{"encoder_arch": "densenet", "model": "image FSQ autoencoder", "dataset": "seven-segment displays showing three digits", "train_examples": 195000, "image_size": 32, "crop_scale_min": 1, "horizontal_flip": false, "color_jitter": 0.1, "bottleneck": "fsq", "downsampling_factor": 8, "encoder_norm": "batchnorm", "encoder_activation": "silu", "encoder_depths": [6, 8, 11, 6], "encoder_kernel_size": 3, "encoder_stem": "deep", "encoder_growth_rate": 24, "loss": "mse", "latent_channels": 4, "decoder_norm": "batchnorm", "decoder_activation": "silu", "decoder_widths": [48, 48, 96, 192], "decoder_blocks_per_level": 3, "decoder_block": "bottleneck", "decoder_attention": false, "decoder_upsampling": "pixel_shuffle", "levels": 5, "init": "xavier_uniform", "residual_init": "zero_last", "optimizer": "muon", "muon_scale": "original", "learning_rate": 0.016, "momentum": 0.95, "nesterov": true, "orthogonalizer": "newton_schulz_5", "adamw_lr_other_params": 0.0027, "max_grad_norm": 5.0, "max_steps": 11100, "batch_size": 128, "epochs": 7.3, "lr_schedule": "cosine", "final_lr_fraction": 0, "warmup_steps": 220, "weight_decay": 0.03, "adamw_weight_decay_other_params": 0.05}
Rows from block 6 of the encoder of a small image FSQ autoencoder, named by matrix and row number. Rows with one number belong to one channel. Each number is 128 + 32 x the weight over its row's rms, rounded and kept within 0 to 255. All counts start at 0. After the name is the row's rms in percent of the matrix's.
After each channel's rows are labels from the 100 images, of 14976, where the channel reaches its highest value: "responds to" is what is common among them; "patch colour" is the nearest of a few named colours to the mean colour under the peak. Only what is clearly more common there than usual is listed. The data: seven-segment displays showing three digits.
# conv1: bottleneck pointwise conv (encoder.blocks.7.conv1.weight, 96x112x1x1), inputs 0-111
# conv2: growth 3x3 conv (encoder.blocks.7.conv2.weight, 24x96x3x3, transposed), outputs 0-23, a 3x3 kernel for each

conv1.26 099 [131 131 125 142 149 113 150 214 139 172 123  85 138 139  97 105 137 124 118 103 114 153  94 126 157 155  92 182 204  94 129 125 128 115 141  90 116 100 168 166 110 121 175 109 145 126  94 114 116 116 166 168 193 125 139  91 114  49 109 179  89  88 131 115 190 144 152 115 107 190 218  75 152 118 123  83  79  93  80 133 127 158 104  98 147 117 111 139 152  85 106 175  85 154 154  96 114 117 175 108 105 115 112 113 103 121  94  65 132  98 127 150]
conv2.26 105 [174 160 100 106 145 114  86 125 134 138 112  67 194  46 101 183 131 126 111 109  68 142 150 152  95 117 131  79 122 141 101 158 168 123 145 121 133 101  78  74 123 117 102 139 143  79 103 112 123  97 130 119 114 151 130  89 153 185 136 114 106 130 155 185 145 109 174 130 163 159 111 122 192 156 112 181 123 111 122 128 111 151 127  95 143 105 109 137 139 132  77 139 171 113 122 156 121  93 161  99 146 131 163 125 109 112  59  75 132  93  86 138  94  97 120  76 163 180 114 117 121 141 133 125 147 104  92 120 125 119 114 116 139  90 131 102  91 125 135 115 133 127 110 129 121  81  51  87 114  98 137 139 113  82  89 106  96 123 122  47 105 128 125 124 118  99 115 106 184 148 123 116 129 193 100  75 190 139 109 149 140  65  48 107  85  87 140 207 153 112 110 166 153 105 102 202 120  94 172 189 183 118 122 105  70 128 162 183 139  77 178 105 104 184  75  78]
responds to: white glow
patch colour: grey

conv1.44 097 [149 179 112  73 156  96 143 117 126 121 137  91  70 134 123  88 181 119 124 141  85 105 147 133 107 121  86 170  71 165 140 122 129  93 122 122 143 108 147 176 140 109 110 115 146 167 117 162  88  49 129 137 158 119 128 137 110 214 127 116 103 194 147 124 131  87  83 123 134 232 161  95 140 118 144  79 170 121 116 145 126  66 123 136 143 112 126 115 134 140 153 171 120 137 164 180 150 166 107 109  80 190 102 105 113 134 143  46 146 117  77 134]
conv2.44 095 [122 149 146  95 167 150 192 161 167 169  92  83 159  98 128 105 111 169 123 113 100 101 100  66  87 140 112  68 121 195  87  95 231 128 115 186  97 105 128 132 166 108 117 111 108 184 200 119 127 106 107 202  98  92 102 212 172  86 127 182  96 130 173 175 136 134 140 139 118 158 108 143 139  70 105 173 131  97 163 159  94 120 112  91 138 120 100 185 130 145 105 116 122 135 165 167 158 165 172  93 129 110 140 125 132 112 127 125 152 149  88 115 104 114  89 109 155 159 103  98 137 106  55 160 106  91 118 117  96  78 161 154 148 163 143  69 114  79 122 150 130  77  98  77 103 126 124  86 155 128  97 136 109 124 133 137 148  98 101 143 136 102 126  88 119 153  95 116 130 128 158 137 100 144 173  96 162 188 139 215 159 165 128  97 155  96 105 160 145  99  88 143 147 118 112 135 102  88 159 157 110 117 109 121  91  77 121 114 142 157 200  97 139 182 105  87]
responds to: the digit 0; white glow; second digit: 0
patch colour: brown

conv1.2 093 [174 153 121 131 108 112  88 159 177 106 127  50 119 131 137 132  80 139 109 127 111 160  64 119 152 136 126 154 121  92 115 110 142 179 115 123  68 114 229 167 124 166 147 103 133 138 106 152 110  82 118 137 174  73 160 115 169 103 127 172  76 156 123 113 136 127 100 171  92 160 167 115 127  97 126  99 136 128 126 128 179 116 129 107 136 123  85 127 144 145 181 208 129 140 167 131 123 168  96 137 186 165 114 131  64 130 194 146  68 186 107 122]
conv2.2 098 [162 126 124  96  97 154 107 143 184 151 105  71 203 125  55 123 122 109 141 171 168 123 100 128  74 125 127  97 156 165  97 109 192  94 137 192  98  94  98  67 133 114  84 148 136 150 151 160 159 132  91 233 153  92 142 111 136 107 126 162 101 109 209 125 104  85 118 138 115 144 110 113 130  96 123 133 120 123 117 150 131 182  86 108 150 109 120 149  95  81 100 106 151  88 119 195  99 147 170 124 204 150 137 114 147 113  65  96  96 140 155  80 102 156 105  94 130 119 136 134 141 121 114 111 133 131  78 109 110  82 128 140 123  61 106  92 106  85 101  97  87  95 107 102 166 147 112 159 161 140  89 130 127  77 119 125  97  98  84  87 119  68 100 123 142 160  86 137 190 124 200 112 118 149 151 124 142 187 133 170  92  88  93  66 118 120  92 127 133  99  83 124 171 127  76 135 119 112 187 150  71 175 141 136 160 101 131 141 126 110 157  91  96 188 121 103]
responds to: the digit 4; blue glow; third digit: 4; first digit: 4
patch colour: black

conv1.48 101 [112 173  89  99 122  99  93 104 132  86 167 150 156 101  86 103 159 144 186 203  73 119 145 110  79 117  85 143 114 120 142 179 124 140 134  85  88 154 167 136 108 108 140  92  78 141 139 170 147  95 106 118 106 145 124  55 104 114  56 156 104 136 176 107 152 134 114 113 109 150  93 115 149 113 107 130  87 180 185 151 107 136  94 135 150 148 126  66 138 114 226 119  62 109 109 116 141 147 177  84 182 115 113 143 123 105 105 122 105  94 113  85]
conv2.48 104 [101  84 123 130 118  86 175 133 108 134 144 152 160 133 130 114  95 101 127 104 106  89  98 157 118 173 203 197 202 113 138 119 127 112 113 119 134  87 127 130 137 143 122 173 127 103 128 174 111  98 140 125 115 156  80 116 153 117 146 181 102 187 171  65  92 110  70 136 100 122 172 134 200  97 103 167 143 193 122 150  96 105 148 161  66 143 118 105 187 155  65 114 134 129 132 141 113  74 145 125 192 139 109 101 159  84 158 174  93 173  96  98 104  71 156 119  98 133 130 124 145 131 103 165 167 141 173 128  60 146 160 108 180 108 101 142 146 169 122 159 159  62  76 104 151 214 131 163 164 138 116 151 188 132 105 116 179 147  89 157 126  72 119 106 125 123 123 120  93  76 114  85 129 143 130 138 153 149 127 117  96 130 176  97 118 136 144 108 126 100 145 143 133 151  92 167  74  48 180 146 126 116 135 116 157 198 122 102  85 128  75 123 159  84 149 163]
responds to: dark on pale
patch colour: grey

conv1.90 113 [132 106 108 155 135 115 123 100 122 150 146 138 218 163 136 108 110 173 126  99 111 118 142 167 105 106 129 142  84 118 163 135 115 123  77 130 196 116 109 145  84 183 153 125  83 117 143 137 140 100  63 138  77 122 115 125 154 109 143 148  88 177  96 137 100  61 194 107 106  88  58 140 148 134 100  85 112 135 186 151 129 103 104 111  66 218 134 118 129 101 109 131 154 116  65 130 194 133 147 119 153  89 113 131 141 188 146 162 126 112 119 190]
conv2.90 105 [139 140 119 129  86 118 127 120 117 129  99 186 123 133 139 113  89 114  46  97  82 101 140 165 116 109 169  85 160 119 128 162  69 123 155  59 154 134  51 117 110  99 125 131 121  79 141 145 100 142 135  72 106 131 155 118 116 145 180  89 123 128  99 102 150 133 128 143 134  65 140  88 133 205 125 128 159 112 115  52  38 169  87 169 183  72 174 129 104  95  52 135  90  91 160  79 193 145  84 107 137 137 113 156 122  96 119 104 159  96 106 143 107 137  93 145 155  94 115 138  80 107 155  83 114 125 167 160 191 114 109 121 104 155  81 121  83 108 109 155 140 124 151 133 174 125 148 154 117 107 194 106 107  75 134  99  76 143 152 113 117 132 118 108  91 119 128 133 189 171 124 143 143 157  92  82  97  58  63  86 131  75 131 136  70 130 199 142 110  70  98 155  88 125 162 134 186 136 104 114 171 108 114 105 104 128  98 151 130 111 150 140 118 138 130 122]
responds to: white glow
patch colour: white; yellow

conv1.66 095 [129 137 173 158 148 132 121 146 170 120 140 151 163 141 117 122 118 142 144 132 112 151 172 105 136  95  92  94 112 142 128 117 151 182  54 127 107 115 105 114  83 121 120 105 145 112 129 186 153 134 131 110 143 166  87  95  98 111 113 219 160 130 111 104 174 133  69  96 166  97  97 160 121 199 182  94  93  85  97 131 117 116 122 116 102  98 125 156  64 121 157 108  72 178 113  97 134 130 146 138 229 192 172 114 165 117 202 109 149 134 132 158]
conv2.66 077 [178  92 134  98 102 139 121 123 212 199  88  69 149 115  69 106 138 111 243 201 177  96  76  91  97 140 128 102 165 118 148 133 160 111 133 127 126 114  89 102 138 116 110 154 130 156 115 121 184 150  98 214 147  94 175  97 129 118 158 138  85  77 114  81 106 101  80 129 105 145 122 120 174 102 104 147 149 141 150 170 113 149 100 173  70 117 143  97 127 144  88 118 160  47  60 109 106 118  95 123 220 169  96 112 141  94 124 158  85 146 167 105 109 176 146  91 107 114 102 119 188 143 144 182 162 166 138  84 111  96 100  79 106  92 122 102 133 116 114  90 115 127 129 148 108 117 140 120 155 147 121 123 131 126 150 129 110 110 124 121 147 130  98  72 146 145 121 188 135 129 183  91 102 170 164 126 134 135 107 102 105 100 113  58 120 112 113 125 132 202 124 113 164 139  58 122 103  88 133 137  77 166 119 149 162 122 109 121 122  90 126 106  94 136 149 101]
responds to: the digit 4; blue glow; third digit: 4; second digit: 4
patch colour: black

conv1.75 110 [102  88 137 103 152  80 129 138 115 100 157 133  92 137  52 113 173 129 177 123 105 101 124 113 157  48 107 156 142  90  62 196 115 155 111 137 123  94  89 127 163 132 124 111 147 141  76 107 153 121 210 107 121 112 106 193 173  97 171 157  86  76  71  74  94 103 187 139 116 100 127 130 111 159 141 159 155 140 123 166 157 114 142 120 116 139 145 179  56 104 130 174 104 118 106 137 130 140 108 121 133  98 117 131 122  64 145  68 133 164 121 161]
conv2.75 088 [ 84 146 153 163 138  77 134  86  21 193 107 115 189 103 156 152 109 147 129  94  58 164 138 133 122 132 131 137 110  85 145 123 117 130 119  44 135  92 118  86 133 114 147 174 124  86 144 154 108 103 160  71 131 192  86 124 136 118 135 128 134 139 107 114 111  83 107  81 106 114 141 100 121 110  96 114 166 162 108 147 134 131 133 158 139 146 124 126 105 117  87 131 109 120 158 125 131 146 172 117 158 132 140 110 119 111  84 145 103 101  90 116 128 104 138 125 179 129 152  90 146 160  82 120 183  74 107 128 185 120 194 138 147 167  96 109 146  83 116 136 110 121 108 112 130 166 126  95 146 128 102 125 147 127  77  99 127  98  50 136 126 100 190 185 123 116 106  54 117 101  65  92 128 122  68 133 145  86 163 118 130 166 186  57  86 114  83 111 169  56 102  83 101 112  89 177 181 220 143  96 114 176 111  88 171  87  79 135 114 135 143 117 128 143  88 120]
responds to: dark on pale
patch colour: grey

conv1.38 099 [167  92 137 115 159  81 154 106 156 165 136  91 170 104 130 113 151 152 153 126 171 134 114 109  87 141 116 165  66 108 141 172 186 176 105 108  77 103 172 150  96 208 162 128 146  67 157  77  90 152 153 130  99 187 121 152 120  90 128 134 105 160 109 103 143 162 115 168 106 149 139  96 142 156 131 158 166 190 124 118 149 125 114  90 155 126 127 142 106  96  99 148 147  79 151  68 127  92 118 194 205 133 138 134 158 114 167  74 142  88 105  75]
conv2.38 106 [197 167 141 120 108 145 114  91 148 177  93  70 246  82  58 142 131 123 131 123 122 150 116 144  97 148 158  82 137 173  80 126 153 104 156 159 106  87  61 100 120  76 122 164 139 122 145 143 159 125 109 199 107  95 120  83 125 103 163 151 120 103 178 125 115 123 171 115 114 116 116 105 157 130 108 145 115 105 102 166 112 156 103 145 153 135 152 155 146 128  92 160 177 112 124 169 117 127 202 132 187 138 112 112 136 118  85  84 113 132 106 110 112 128  85 104 215 162 119 140 127 100 145 133 146 116 100 110  92 117 123 111 115  95 127 114 116 130 105 103 116  80  94 113 205 114  70 140 128 111 149 109  94  94 119 124 116 113 109  90 125  76 127 121 144 130 111 140 201 136 183 156 154 214 153 135 175 172 122 162  87  82  94  95 124 110 111 154 159 124  89 126 147  93  87 142 164  93 162 150 134 144 106 125 185 153 191 191  99  96 141 108  96 214  73  96]
responds to: the digit 4; white glow; first digit: 4; third digit: 4
patch colour: brown

conv1.14 094 [114 108 138 145 180 127 109 158  46 129 129 122 137 143 168 195 219 156 127 109 119 118 108  90 176  80 107  95 129 162 110 162  82 160 194 152 121 132 149 137  85  76 127 108 164 203 158 157 133 132 141  99 165  87 154 111 176 132 119  94 106  87 128 161 113 156  87 124 112 178 128  70  71 146 164 123 120  96  93 114 133 154 140  93 116  92  85 140 140 134 108 127 149 116 160 142  97 144 184 146 158 145 130 121  94  97 171 214 132 109 132 149]
conv2.14 115 [133 118 155  97 105 130 101 161 178 193 113  90 123 166 135  71  90 110 183 167 147 159 162 167 125 146 146 110 200 172 105 112 100 112  74  68 158 143 124 149 105  73  80  90 127 161 166 144 136 136 117 154  95 115 197 158  68 117 136 113 113 104 141 104 150  90  78 156 112 139 111  98 107  89 115  94 132 120 159 170 148 155  97 133 163  91 143 165  96 115 162 117 106 110 124 120  74  65 105 113 120 189 101 130 152 115  92  93  89  96 162  46  76 156 170 176 174 112 128 107 105 115  60  83 123 158  73 118 143  70 136 151 110 107 114 101 124  98  99 156 112  97 101  99 140 115 108 153 122 111 114  99 127  83  78 169  76 145 160  99  72 103  95 105 106 181 140 149 125 126 134  86 115  91 151 123 103 121 173 149 115 119 115 106  73 150  98 103 139 118 131 170 118 117 118  79  93 101  82 120  86 121 157 185 153 120 155  63 112 139 192 101 138 199 189 127]
responds to: dark on pale
patch colour: grey

conv1.76 084 [160 177 149 132 128 122  78 117 180  94 106 158 146 216 141 112 135 108 121 134  77 118 132 130 109 147 111 121 141 110 128 172 167  95 162  98 122 127 168 115 153 143 120 137  80 114 110 115 114 126  67 124 148 150 198  79 214 107 125 125  54 184 137  86 121 149 177 145  90 171 165 116 166 186 113 121 140 119 135 118 159 161 189 152 107 155 150 133 153 141 121 185 133  89 112 116  90 123  79 121 183 186 103  73 125 148 148 154 178 127 166 138]
conv2.76 096 [174 120 113 100  98 162 122 155 220 169 115 114 153 132 105  50 108 100 174 194 209 127 120 134  68 102  92 112 192 154 128 163 122 120 119 124 127 108  93 125 121 104  95 121 174 164 162 142 166 143 105 229 122 102 133 144  95 112 146 115  83 116 169 127 148 149  95 124  84 141  85  49 107 124 121  99  97  92 134 116  96 163 109 118 134  87 136 129  54  87 104 111 118 109 127 149 125 141 109 144 187 140 121  93 106  97  77  89 128 126 167  55  88 163 117 145 133 104 111 120 117 132 113  97 110 149  94 118 111  87 110  93 117  81  84  77  89  70  80 114  77  91 135 127 150 141 131 141 148 113 102 105  98 124 104 139  82 122 153  97  79 110  88  96 156 155 115 173 178 159 184 110 125 131 159 106  89 142 131 110  88  98 103  77 100 116  97  88  96 115  96 113 143 113  71  99  79  85 123  94  63 140 142 155 144 106 112 130 128  80 184 106  96 188 149 107]
responds to: blue glow
patch colour: blue; green

conv1.17 092 [ 99 176 111 113  90 160 166 131 153 161 128 151 154  91 112 150 124 202 153 141 109 112 133  98  70 205  94 117  98 128 154 119 110 144 123  67 173 148  94 140 155 156  98 122 101 131 206 127 105 138 145 123  96 125 184 146  94 101 135  89 120 134 137 124 147 206  68 138 133  90 120 191 137 139 162 122 168 184 112 155 116 201 139 138 118 140 109 130 152 141 122 180 113 158 126 106 113  98 101 156 128 117 183 203 183 108 144 120  66  79 111 138]
conv2.17 083 [ 78 118 145  65 135 121 139 137 110 106 137 109 102 116 100 155 155 168 123 133 146 133 122 128 131 121 128 112  71  87  70  81  92 122 127 166  85  94 114 111  94 141 135 141 170 149  95  77 172 108  99 135  94  62 158 118  89 160 156 145 126 100  78 114  98  98 204  84  65 158 145 114 123 143 208 133 111 157 112 136 135 110  95 102 117 134 109 147 142 153  96  86 121  63  78  94 121  73 106 112 149 157 118 142 157  64  89 117  32  93  95 112 132 112 114 106 125 162 106 154 171  63 151 170 156 207 181 129 140 149  93  85 116 134 144 108 113 129 133 124 128 184 195 180 149 156  98 108 123 108 127 121  96 160 148 126 113 111  75 146 138  71 171 157 189 105 111 132 107  99  98 172 136 100 165 134 122  94  72  92  96 115 127  83  94 142 138 125 116 130 153 110 119 150 100 109  95  91 156 166 103 166 145  85  83  91  48 176 165  83 127 140  86 114 121  76]
responds to: green glow
patch colour: black

conv1.45 086 [162 160 156  86 140 113 121 154 177 109 118 204 174 131 119 137 142 172 115 192 121 119 118  61 153 145  97 108 114 152 126  41 103  90  60 131  86 109 116  97 133  80 131 146 152 152 139  71 100 155 140 163 138 144  80 130 103 101 156  95  81 141 193 117 152 133 148 124 113 117 143  80 152 137 137 134 182 137 155 150 165 120 228 143 115 135 128 161 172 193 198 130 104 171  94 147  88 141 108 132 154  91 104 135 104 118 118 145 124 147 143 119]
conv2.45 098 [132 129 149 106  78 125 132 127 138  93 108  71 172 167 108 119 115  91 113 134 134  80 101  95 151 116 183 150 135 117 150 164 171 103  93 146 108 164 106 129 107 125 190 158 158  78  77 170 125 122 115 164 146 119 129 112 110 124 143  98 133 118 154  66 164 128  68 156 113 122 149 101  58 108 172  67  86 181  71  65 147  78 126 118 100 141 162 103 145 158 124  88 135 116  95 108  99  94  95 125 131 135 103 150 176 116 180 159 111 100  64 158 141 121  79 135 117 123 137 128 124 108  96 134 169 156 110 175 160 127 108 106 189 121 151  83  87  91  95 146 135  73 136 111 166 196 124 223  93  96 141 147 162  97  90 102 161 106  90 162 168 115  92 135 100 110 151 154 123 131 131 165 169 112 161 133  98 128 101  78  30  92 116  79 155 158  87 110 170  89  78 104  78 103 100 127 154 150 147 129  86 107 108  94 194 164 117 151 145 153  85 128 112  66 150 108]
responds to: the digit 2; dark on pale
patch colour: grey

conv1.60 095 [128 140  98 137  63 135 105  86 122 125  84 177 117  81 112 104 163 108 180 135 131 129 142  86 102 171 111 136 101 141 200  48 126 179 148  94 123  93 139 127 185 134 167 103 162 117 162  83 141 128 144 110 103 141 143 167 147  87 109 136 139 107 110 109 107 157 142 196 146 112  58 167 137 111 130 134 143 137 152  81 212 159  74 133 126 141 102 141 123 143 108 138 120 100 160 120  85 165  87  83 125 151 140 163 199 145 143 207 110 120 108  75]
conv2.60 067 [107 156 122 117 105 138 113 129  99 124 133  99 102 133  73  84 126 114 154 118 152 139 142 156  80 106 121 114 137 136  82 113 133 111 125 177 117 100 111  98 111 163  67  93 147 123 118 106 161 133 106 148  94  59 139 123  97 143  91 161 146 136 129 101  81 127 162  65 114 181 105  90 112 115 174 141 112 145 139 145 139 117 106  94 159 160 107 156 148 119  75  67 135  62  81 156 140 105 163 154 154 144 126 111 123  96  67  40  44 144 144 104 112  88 131 107 118 127  86 151 134  63 165 127  75 214 131 149 161 153 123 119 157 117 145 143 108 127 152  88 104 172 166 171 164 168 111 137 149 105 121 117  98 170 110 150 111 132 134 149 112  67 215 154 218 110 119 138 113 105 121 175 116 108 199 119 155 115  85 143  93 111 149 119 139 134 129 114  86  94 104  62 122 133  73 131 178 106 160 151 110 190 160 115 113  90  70 198 131  74 180  95  84 116 115  79]
responds to: amber glow
patch colour: brown

conv1.7 099 [ 96 126 133 146  80 141 186 108 118 127  88 123 107 127 145 119 128 138 107 177 148 146 132 159 110 113 103 113 139 107 141 142  88 138 159 179 123 146 116  89 124 122  98 142  85 131 115 168 203 170 108 112  91  99 117 136  90  58 130 129 150  62 130 126 159 114 180 137 106 121 131  48 140 165 205 133  92 193 150 150 134  86 120  78 146  78 122  84  42 138 118 116 129 128 142 145 137 111  94  99 186 131 114 149  73 169 129  65  61 171 119 121]
conv2.7 085 [119 115 123 128 128 119  89  76 137 130 122 144 131 108 150 102 121 104 129 105 102 118 129 106 145 173  87 180 191 104 127 144  99 106 107  63  92 100 113 130 108  92 152  89 112 192 162 130 159 130 108 148 143 115 140  64  66 127 114 103 153 146 142 129 123 193 118 148 199  60 140 129 149 137  46 130 131  84 132 120  58 151 153 139 105 145 104 147 143 150 125 201 106 122 124 119  71 115 108 165 121  89  83 110 126  85 102 107 127  83 135 151  85 130 131 185 134 105 111 114 168 142 190 170  87  92 117 133 108 147 115 103 129 106 117 147 130 142 126 118 133 132 142 131 126  89  69 184 117 112 126 129 122  86  81  84 129 137 174 147 127 160 105 111 147 164 142 204 148 106 188  88  95 139 114 123  84 155 159 138  85 127  80 124 111  94 120  95  87 188 234 142 190 115  62  75  92  54 133 121 180 150 162 150 133 144 167 115  64  47 114 158 114 126 125 137]
responds to: amber glow
patch colour: yellow; white

conv1.55 111 [ 85 102 125 156 117 110 158 137 172  90 141 152 146 157 143 132  90 156 120  50 185  99 135 174 169 101 159 113  77 165 147 111 128 152 117 162 102 143 170 110 159  91 133 174  99 179 196 163 131  91  78 146 107 119 103 126 152 152 125 128 156  69 111 161  51  77 119 142 111 153 117 136 147 156 173 121  66 159 125 145 143 142 123 120  83 124 129 140 184 115 199 165 123 152  75 142 104 121  59 135 116 193 143 141 100 104 127 153 173 122  91  98]
conv2.55 096 [105 135 151 115  97 165 129 106 161 101  71  94  74 104 152  93 107 127  86  75  72 114 108 118 102  92 103 129 169 152  96 118 152 114 106 124 154 142 123 123 106 104  86  94  83 116 165 170 108 108 149 107 117 126  60 180 104  79  88 147 201 119 177 125 151 148  83 111 109 122 109 124 101  88 137 132 120  76 140 142  66 114 132 116 159 147 117 129 126  78 137 124  70 131 121 101 118 122 134 102 184 144 144 142  92 135 105  91 117 151 163 105 102 124 118 120  72  40 101  75  59 143  86 100 104 122  72 102 145  92 105 120 123  75  91  85 101  70  90 110  97 110 173 131 137 158 106 178 143 111 171 105  78 133 114 158 138 112 129 172 131 118 181 147 216 212 159 199 112  95 118 148 109  85 149 104 138 102  86 144  81  91  75  82 130  75 117 147  96 110  69 108 120 118 117 116 114 107 125 102  80 149 157 176 101  74  90 143 144 123 187  98 108 123 122 100]
responds to: amber glow; white glow
patch colour: brown

conv1.73 097 [178 126 111 143 125 124  59 124 150  90 111 112 184  90  94 140 113 206 126  92 148  87 154 105 136  95 195 138  98 107 162 116 123 119 186 145 122 108 110 114 125 163 127 156 170 207 159  76 169 117 140 193 114 149 139 112 109  89 146 151 122 141 147 104 107 168 145 167  95 165 154 111 100 147 134  93 122 136 206 171 124  77 173 175  98  88 119 129 104 119 129 144 172 151 166 144 153  87 113 140 149 139 188 136 136 112 105 161 220 124 116 138]
conv2.73 114 [100 127 166 142  89 124  78  83  88  91  63  88 186 111 104 187 120 160  89 106  88 127 114  82 119 104 132  91  99 150  86 116 158 116 141  62 125 112 127  80 102  83  83 136  88  69 125 171  98 100 120 116 112 123 139 157 110 151 108 126 117  78 116 141 136  94 133 106 104 141 101 113 106 103 147 127 142 127 153 136  83 136  73  54 182 108  97 139 127  77 123  99  91  92 118 108  58 109 159  93 128 169  97 122 163 140  80 101 133 119 111 134 119 153 103 151 190  78 129 101  77  86  98 100 142  98  53 116 166  79  77 136  94  65 123 100  99 113  86 116 134  91 102 101 182 148  81 195 125  73 176  98  76  59 114 139  95 156 128  58 164  98 138 185 158 119 127 118 162 138 130 151 125 102 138 103 140 141 106 181 128 105  98  85 103 100 112 161 157  87  98  85 131  98  93 130 156 147 150 125 100 110  81 121 163  95 146 156 151 138 136 102 105 177  87  82]
responds to: white glow
patch colour: pink